{
  "questions_per_image": 8,
  "encoder_norm": "layernorm",
  "residual_init": "none"
}
Rows from block 3 of the image encoder of a small model that answers yes/no questions on an image's attributes, named by matrix and row number. Rows with one number belong to one neuron. Each number is 128 + 32 x the weight over its row's rms, rounded and kept within 0 to 255. All counts start at 0.
After each neuron's rows are labels from the 100 images, of 14976, where the neuron reaches its highest value: "place" is the part of the image that holds the peak. Only what is clearly more common there than usual is listed. The data: streak pictures of flow and ridge fields. In brackets: how many of the 100.
# fc1: MLP up (encoder.blocks.3.mlp.fc1.weight, 1536x512), inputs 64-127
# fc2: MLP down (encoder.blocks.3.mlp.fc2.weight, 512x1536, transposed), outputs 64-127

fc1.31 [ 99 180  86 136 126 103 106 129 117 135 155 105 163 176 128 102 131 137 124 100 159 108 144  78 123  93 158  40 162 139 157  71 168  83 136 134 150 151 112 114 108 172 111 111 153 105 185 172 151 186  98 159 148 110 112 151 150 158 140 160 118 146 138  54]
fc2.31 [194 114 107 104 168 118 126 119 104 175 154 187 109 112  90  80 121  93 131 102 153 135 134 111  80 138 126 116 112 124 133  44 156  89 179 157 144 110  68 142 138 135  71  95 123 164 105 116 136 173 103 109 115 131 129 183 125 189 112 141 109 130 154 106]
place: top right (34)

fc1.448 [177 146 138 122 153 159 132 166 101 126 163 129 173 137 135 154 156 138 153 103 140 151  81  73 157 106 157 104 160 154 123 154 142 109  93 119 114 127  60 136  79 101 122  89 134 192 134 124 163 165 132 125 157 178  85 134 150 103  98 113 134 113 124 139]
fc2.448 [235 107  77  77 184 124 111 122 100 184 112 117 107 160  70  83 102 112 162 131 138 120 135 146 126 136 100 111 136 147 116 130 117 118 161 140 116 103 116 183 139 159  69 142 134 150 110 123 120 149 107 122 141 118 121 168 119 183 120  98 124 119 120 119]
place: top right (36)

fc1.176 [124 154 103 158  97 137 177  59 114 120  69 112 164  63 155 131 188 140  82 192  92 115 128  96 148 115 117 119  76 152 118 138 155 119 102 115  98 104 134 150 148 119 158 159  67 101  75 145  74 121 168 148  99  84 139 133 121 113 135 156 134 132 116 158]
fc2.176 [222 126 108 112 152 115 140 134 122 175  92 212  85 105  77 133  84 130 131 137 145 144 136 134  94 136 120 140 116 148 115  91 130 156 143 119 133 122 142 158 133 161  77  97 119 119 155 104 143 124 132 158 104 123 122 117 139 133 141 119 142  71 179 133]
place: top left (41)

fc1.434 [115  81 148 149 146 155 114 196 181 144 151 114  80 129 162 128 144  90 154 137 126  76  84 106 130 148 179  92 153 140 122 123 113 107  93 121 143 166 153  90 107 188 107  93 153 156 184 172 188 152 123 136 182 160 121  54 193 127 128 141 134  68  85 187]
fc2.434 [144 116 132 157 155 125 158 106 139 177 102 140 105  85 153  85 111 116  79 108 153 112  72 101  93 168 128  95 146 149 123 157 143 142 138 133  93 102 151 136  94 111 123 139 123 143 108 109 108 115 108  92 142 132 167  97 147 115 135  82 160 116 105 151]
place: middle right (27)

fc1.343 [143  80 115 169 172 174 114 136 155 130 153 110  40 134 101 164 145  72 133 112 123 143  94 149  79 128 148 134 193 125 158 172 173 162  83 152  92  95 126 120 100 147 141  84 123 160 121 152 137 130 121 100 219 147  94  80 175  73 143 126 150 125 139 126]
fc2.343 [166 135 122  93 170 138 108 131 142 133 119  96 104 101  82 115  68 157 150 151  96 137 118 130 126 171 137 141 156 135  68 113  98 164 104 146  81 153 144 225  72 155 146 163 117 129 117 117 120 109 130  95 184 115 150 124 190 160 144 107 110 166 142 187]
place: bottom left (36)

fc1.65 [ 98 153 151 143  58 128 159 113 137  73  81 133 161 131 151 129 176 141 135 147  85 146 149 164 124  80  83 162  85 101 142 113 137 186 154  94  80 150 149 144 172  82 152 124 124  98 155 112 118 130 158 189  52  91 115 176  89 109 128 109 121 105  99 139]
fc2.65 [200 153 115 106 161 134 183 113 133 137  88 220 146 139  49 126 126 154 108 151 117 120 132 132  95 158 125 162 131 122  88 134 148 125 169  88 135 124 139  88 117 144 104 138 119 123 135 129 137 116 115 170  84 137 108 126 100 126 144 170 127  72 150 139]
place: top left (48)

fc1.217 [ 77 151 134 133 166 160  69 167 103 149  99  73 122 142 146 163  73  98 126 154 144 113 143  94 116 129 108 119 115 195 106 135 107 145 118 103 136 173  89 127  95 158 118 156 155 106 151 112 146 163  81  97 126 162 144  88 149 130 133 146 152 145 131 127]
fc2.217 [152  97 107 130 205 156 132 102 115 172 100 116  92  97  87 136  72 137 121 179 151  96  60 201 107 102  88 157 130 126 109 131 100 176 156 140  85 127 155 187 119 157 146 106 116 104 137 120 116 171 141 119 114 134 156  79 172 189 167 134 124 115  88 129]
place: top right (41)

fc1.723 [160 128 156 156 154 141 119 173 150 149 125 129 126 167 163 151 135 145 135 102 159 138  86 132 130  97 176 106 147 161 170 164 118  82 143 123 149 164  91 112  79 154 120  37 186 207 103 149 156 141 137 113 214 158 106 114 137 105 157  96 208 168 195 125]
fc2.723 [217  93  89 118 167  99  98 178 132 112 175 109 119 154 114 119 102 129 142 116 149 146 127 127  79 152 141  94 136  97 163  60  84  96 133 137 143 113 123 105 122 129 124 141 165 178 111 158 163 144  83 127 186 144 102 214 158 201 161  72 169  87 140 105]
place: middle right (25)

fc1.397 [ 99 160 152 139  96 118 212  66 144  76  82 151 111 152 153 121 133 139 118 146  67 138 147 140 152 126 130 125  54 104 110 151 137 151 130  86  81 150 165 107 127  99 127 158  81  89 109 124 154  62 163 136  73  88 139 185 150 129 156 176 104 130  87 147]
fc2.397 [183 127 139 128 166 140 160 143  99 163  48 190 131 127  82 124  82 153  99 140 121 129 137 143  57 146 125 162 132 125  97 149 145 125 163  81 124 115 158 154 115 114  90 139 104 155 127 109 119 133 149 153 109 115 144  91 153 160 106 162 105 106 161 127]
place: top left (37)

fc1.162 [ 99  55 114 138 153 190  71 132 145 115 191 120  89 153  89 173 151  46 132 128  86 140  88 126  94 134 129 139 123 136 103 150 135 189  99 125 165 103 140 116 125 149 143  78 119 124 152 104 182 119  78 116 178 127 186  95 127  87 131  71 162 131 106  93]
fc2.162 [149 115  96 140 161 133 131 114 150 123 121 148  97 113  78 131  59 151 117 167  88 125  96 120  83 124 103 143 131 138  99 166 129 178 130 176 138 119 160 168  68 105 118 123 121 148 151 108 125 118 177  96 184 105 205  94 188 139 161 151 113 105 151 176]
place: bottom left (32)

fc1.583 [ 78 133 174 181 131 135 155 116  90  78  64 168 117 113 172 166 154 129  89 138 135 152 139 137 152  96  99 119  93 119 114 145 185 133 156  84 117 136 126 139 182  75 161 109 115 168 123 184 126 143 163 195  96  82 132 170 158  86 135 133  62  98  60  86]
fc2.583 [180 101 129 128 114 136 166 122 118 144  80 220 129 124  91 153  90 161 131 154 144 122 132 134  58 130 152 146 117 116  89 126 132 130 161 108 126 108 164 128 129 133 129 133 108 135 161  79 104 135 130 166 109 127 142 102 108 142 128 156 133  99 165 139]
place: top centre (26)

fc1.43 [159 167 132 110 176 127 127 138 141 160 147 151 131 157 131  88 151  65 156 128 113 187 153 163 180 129 143 145 164 164 185 122 100 136  99 137 104 177 120 133 119 138 150 142  85 117 110  89 124 131 121  48 195 151 147 147 174 124 129 102 167 180 159 157]
fc2.43 [174 107 105 112 153 133 171  81 123  98 102  83 103  95 102 146 104 133  84 163  79 133 106 143 121 111 110 109 165 143  89 130  90 115 134 128 100 144 144 209 115 119 150 130 103 111  67  95 125  82 131 116 109 112 164  58 158 174 152 101 172 140 126 194]
place: middle right (26)

fc1.593 [ 74 164 218 132 150 115 181  98 111  70  89 136 142 102 140 135 122 169  90 156 137 134 132 114 143 155 138 139  72  92  90 156 125 144 127  66  82 160 147 112 169  67 146  92  88 132 125 162 135  77 159 179  82 114 172 133 125 128 112 127 109 139 119 148]
fc2.593 [172 129 122 106 143 109 165 138 107 144  51 190 147 135  88 126  91 149 110 116 135 145 146 116  44 152 112 139 128 118  95 122 184 145 170 117 119 111 165 124 138 146  90 119 123 162 131 127 120 142 139 184 106 115 140  97 112 139 131 155 107 103 147 120]
place: top right (54)

fc1.682 [ 73 129 155 131 110 135 127  82 100  39  69 137 178 100 167 137 139 132 115 183  79 123 141 139 154 126 134 113  87 109 117 132 129 174 129  86  85 146 125 142 199  57 166 125 106 132 136 132 116  66 137 164 107  87 142 142 140 123 160 149 115 149 102 128]
fc2.682 [172 122 131 108 153 111 160 127 127 180  67 200 104 119  66 102 105 166  96 119 128 113 136 133  77 124 100 138 134 112 117 125 156 158 154  98 136  98 184 139 116 151 125 147 112 131 172  99 120 111 143 152  82 123 121 121  90 126 131 170  96  84 162 121]
place: top left (33)

fc1.8 [ 95 153 137 139  98  70 190 100 113 147 108 121 142  84 136 139 164 159  59 146  72 146 128 123 136 109 134  56  62 100  88 153 110 132  73 112 102 152 132 166 135 140 144 136 104 106 119 158 153 117 174 120  87  76 148 111 185 119 160 136 158  61  72 133]
fc2.8 [196 131 145 100 156 117 137 122 134 137  82 194 130 112  66 131  84 127 135 120 147 134 134 122  51 128 118 183 139 136  94 111 174 132 140 151 115 145 187 111 119 142 115 148  89 141 149 112 132 142 154 169  68 162 132 110 108 123 136 159 126  88 155 130]
place: top left (32)

fc1.319 [ 65 140 160 172 181 166 183 123 186 133 164  87 115  91 124 110 161 130 174 148 107 127 112 130 159 158  97 134 140 153 103 130 126 167  95  94 116 175 129 165 166 125 121 115 105 141 136 129 130 106 137 120  94 100 153  64 183  59 183  89 159  72 103 181]
fc2.319 [150  87  87 118 159 145 141 133 214 162 102 121  97 114  77 153  81 131 124 156 107 128  83 147 103 131 125 115 136 149  93 156  82 162 116 138  87 121 152 167 120 165 118 124 138 119 131 106 118 107 127 113 174 119 137  87 194 164 192 124 134 130 166 160]
place: middle right (25)

fc1.756 [ 82 185 159 174 112  79 184 111 134  75  91 103 156 118 169 137 176 158 119 103 118 122 121 128 135 142 152  97  53 157  95 145 149 118 115  85 101 148 130 135 179 106 122 130  93 124 156 136 156  80 146 133 122  93 131 142 133 131 131 169 143 126 104 118]
fc2.756 [219 135 109  78 130 154 151 130 142 150  76 201 118 121  61 121 103 181 157 118 153 111 136 147  68 133 143 144 113 142  94 100 156 120 158 116 104 135 168 120 132 147  98 139 126 101 138 112 115 122 135 134  94 121 110 126 130 138 123 133 125 111 153 113]
place: middle right (28)

fc1.174 [114 125 110 154 100 170 183 104 110 107 121 166 215 139 131 120 145 159 120 159 105 153 124  88  53 114 180  70 113 161 180 138 161 122 128 121 121  72 119 114 120  89 125 117 105 101 119 142 113 170 168 175 128 103 125 175  81 107 147 138 123 117 143 151]
fc2.174 [207 148 140 111 162 108 157 143  83 171  73 213 138 120 102 115 126 114 115 151 134 128 125  88  78 148 103 148 121 119 100 125 131 129 152 127 147  91 144 125 144 127 104 135 142 114 114 134 131 134 114 157  44 122 144 121  90 134 143 148 113  88 165 108]
place: bottom left (36)

fc1.563 [ 44 179 187 117 115  84 221 122 106  90  77 125 151  77 189 139 154 157 100 119 114 147 162 119  94 104 115 143  92  87 101 164 131 158 129  64 106 122 159 140 198  86 145 124 147  96 106 143 124  88 131 136  60  89 145 120 133 146 144 123 152  93  91 146]
fc2.563 [210  92 126  84 129 117 150 138 121 177  69 231 110 133  71 117  73 148 122 120 129 131 128 144  44 125 118 152 131 135 122 102 145 124 132 122 108 121 155 116 134 148  86 111 123 146 150 135 135 136 119 144 102 136 142 125 115 148 122 139 119 103 157  93]
place: middle right (32)

fc1.145 [ 69 145 131 168  96  77 173  67 137  82  93 106 177  74 154 129 126 173  84 138 150 125 150 154 154 134 132 137  84 122 127 147 119 147 133  93  93 180 157 161 176  31 152 102  80 100 113 176 101  62 164 141  85  95 122 134  93 131 150 151 124 103  96 133]
fc2.145 [192 122 139 103 147 114 169 137 124 162  63 222 116 112  58 117  91 164 118 132 129 125 138 113  76 151 107 142 121 124 100 109 160 130 162 117  79 136 177 142 145 153 118 138  85 145 126 108  96  91 145 167 109 116 118 109 128 155 128 170 129  79 134 134]
place: top centre (36)

fc1.545 [ 95 166 139 175 114  79 165  95 155  76  69 132 128  76 164 142 144 190 106 125 103  97 124 131 187 128 120 128  58 158  97 162 136 151 143  64 113 149 170 151 175  65 160 139  71 113 130 123 104  65 162 149  74  80 149 123 161 107 125 124 103  69  76 166]
fc2.545 [206 124 143 113 148 139 176 152 115 165  59 206 121 130  66 132  91 148 145 120 151  94 134 117  62 145 108 155 129 131  97 106 119 101 172 120 137 141 163 126 134 139 126 164 123 136 129 121 109 125 146 164  83 146 132 130 103 144 145 144 151  96 164 117]
place: top centre (29)

fc1.576 [ 83 178 177 158 111 110 157  71 121 112  95 128 158  68 146 118 171 143  92 122 110  89 130 138 123 164 171 124  75 125 119 122 168 136  97 112  99 179 146 146 190  52 147 115 102  97 116 139 127  77 148 167 112  63 103 131 171 156 157 132 113  91  91  95]
fc2.576 [231 128 175 131 156 150 161 116 116 146  74 211 134 125  81 116  91 145 142 103 141  99 107 111  46 147 124 172 108 145  73 115 145 142 133 152 107 115 180 126 124 176 115 132  95 127 126 120  76 122 112 153 120 123 111 107 113 117 144 154 121 105 143 129]
place: top right (37)

fc1.414 [103  87 155 124 122 164 141 169 146 147 147 101  96  80 131 126  90 132 142 149  90 168  82  96 125 167 119 188 134 113 120 142  95 165 109 151 114 154 138 115 115 169  99 134 157 125 148 118 122 100 123  75 116 181  72 136 153 162 115  71 157 145 133 107]
fc2.414 [183  93  96 122 159 124 131  90 119 164 131 126  63  89 151  56  77 100  88 173  63  86 143 180 137 126 131 144 135 163 112 128 125 167 136 164  99 158 177 202 115 138 142 172 118 101 120  82 125 139  87 128 143 108 149 113 147 166 166 123 155 106 121 164]
place: top right (34)

fc1.421 [154 100  91 118 116  84 121 173 160 144 145 127 123 144 170 175 139 118 106 128 184 143 119 100 149  84 133 114 148 120  89 101 129 130 140 171 148 147  69 118 127 163  95  70 148 174 140 166 103 151  87 129 135 151  81 113 131 140 136  99 100  89 172  63]
fc2.421 [197 125  57 110 156 126 124 128 119 104 163 159  88  95  85 106 123 104 185 130 141  76 165  86 114 154  59 112 119 142 173  61 131 107 123 122 147  85  96 112 103 154  86 189 161  59 113 123 114 145  93 114 125 155 113 166 125 229 138 136  97 133 151 119]
place: top right (32)

fc1.707 [103 134 118 147 127  63 168  97 137  81 138 155 148 104 132 109 173 183 163  92 126 112 148 110 185 121 126  92  71 149  70 125 124 118 115  85  66 175 170 135 119  83 146 111  56  55 123 178  99 135 150 145 137 132 147  87 150  82 200 140 114 126 111 138]
fc2.707 [229 122 120  99 139 112 131 140 132 175  43 190 131 164  93 126  79 171  93 130 127 132 123 134  92 143 153 141 132 135 135  98 165 124 140 122 141 107 133 111 111 181 105 119 145 129 148 134 135 155 134 175 102 155 110 131 123 177 153 174 127 134 177 135]
place: bottom right (40)

fc1.169 [137 133 117 140  94 115 149  71 193  66 115 127 114  52 113 138 148 166 128 161  76 117 112 134 179 101 131 100  48 167  77 139 131 125 123  92 128 118 124 142 195  60 123 166 103 122 106 120 117 102 155 103 116  75 113 135  87 136 124 184  61 110 112 125]
fc2.169 [190 135 123 118 151 144 121 108 126 152  49 225 130 124  48 114  84 107  95 138 124 120 105 132  97 154 134 141  90 141  86  93 116 137 160 126 110 128 152 128 147 173 104 133 121 158 112  96 130 138 164 164  99 118 110 123 113 179 131 135 128 124 157 123]
place: top right (32)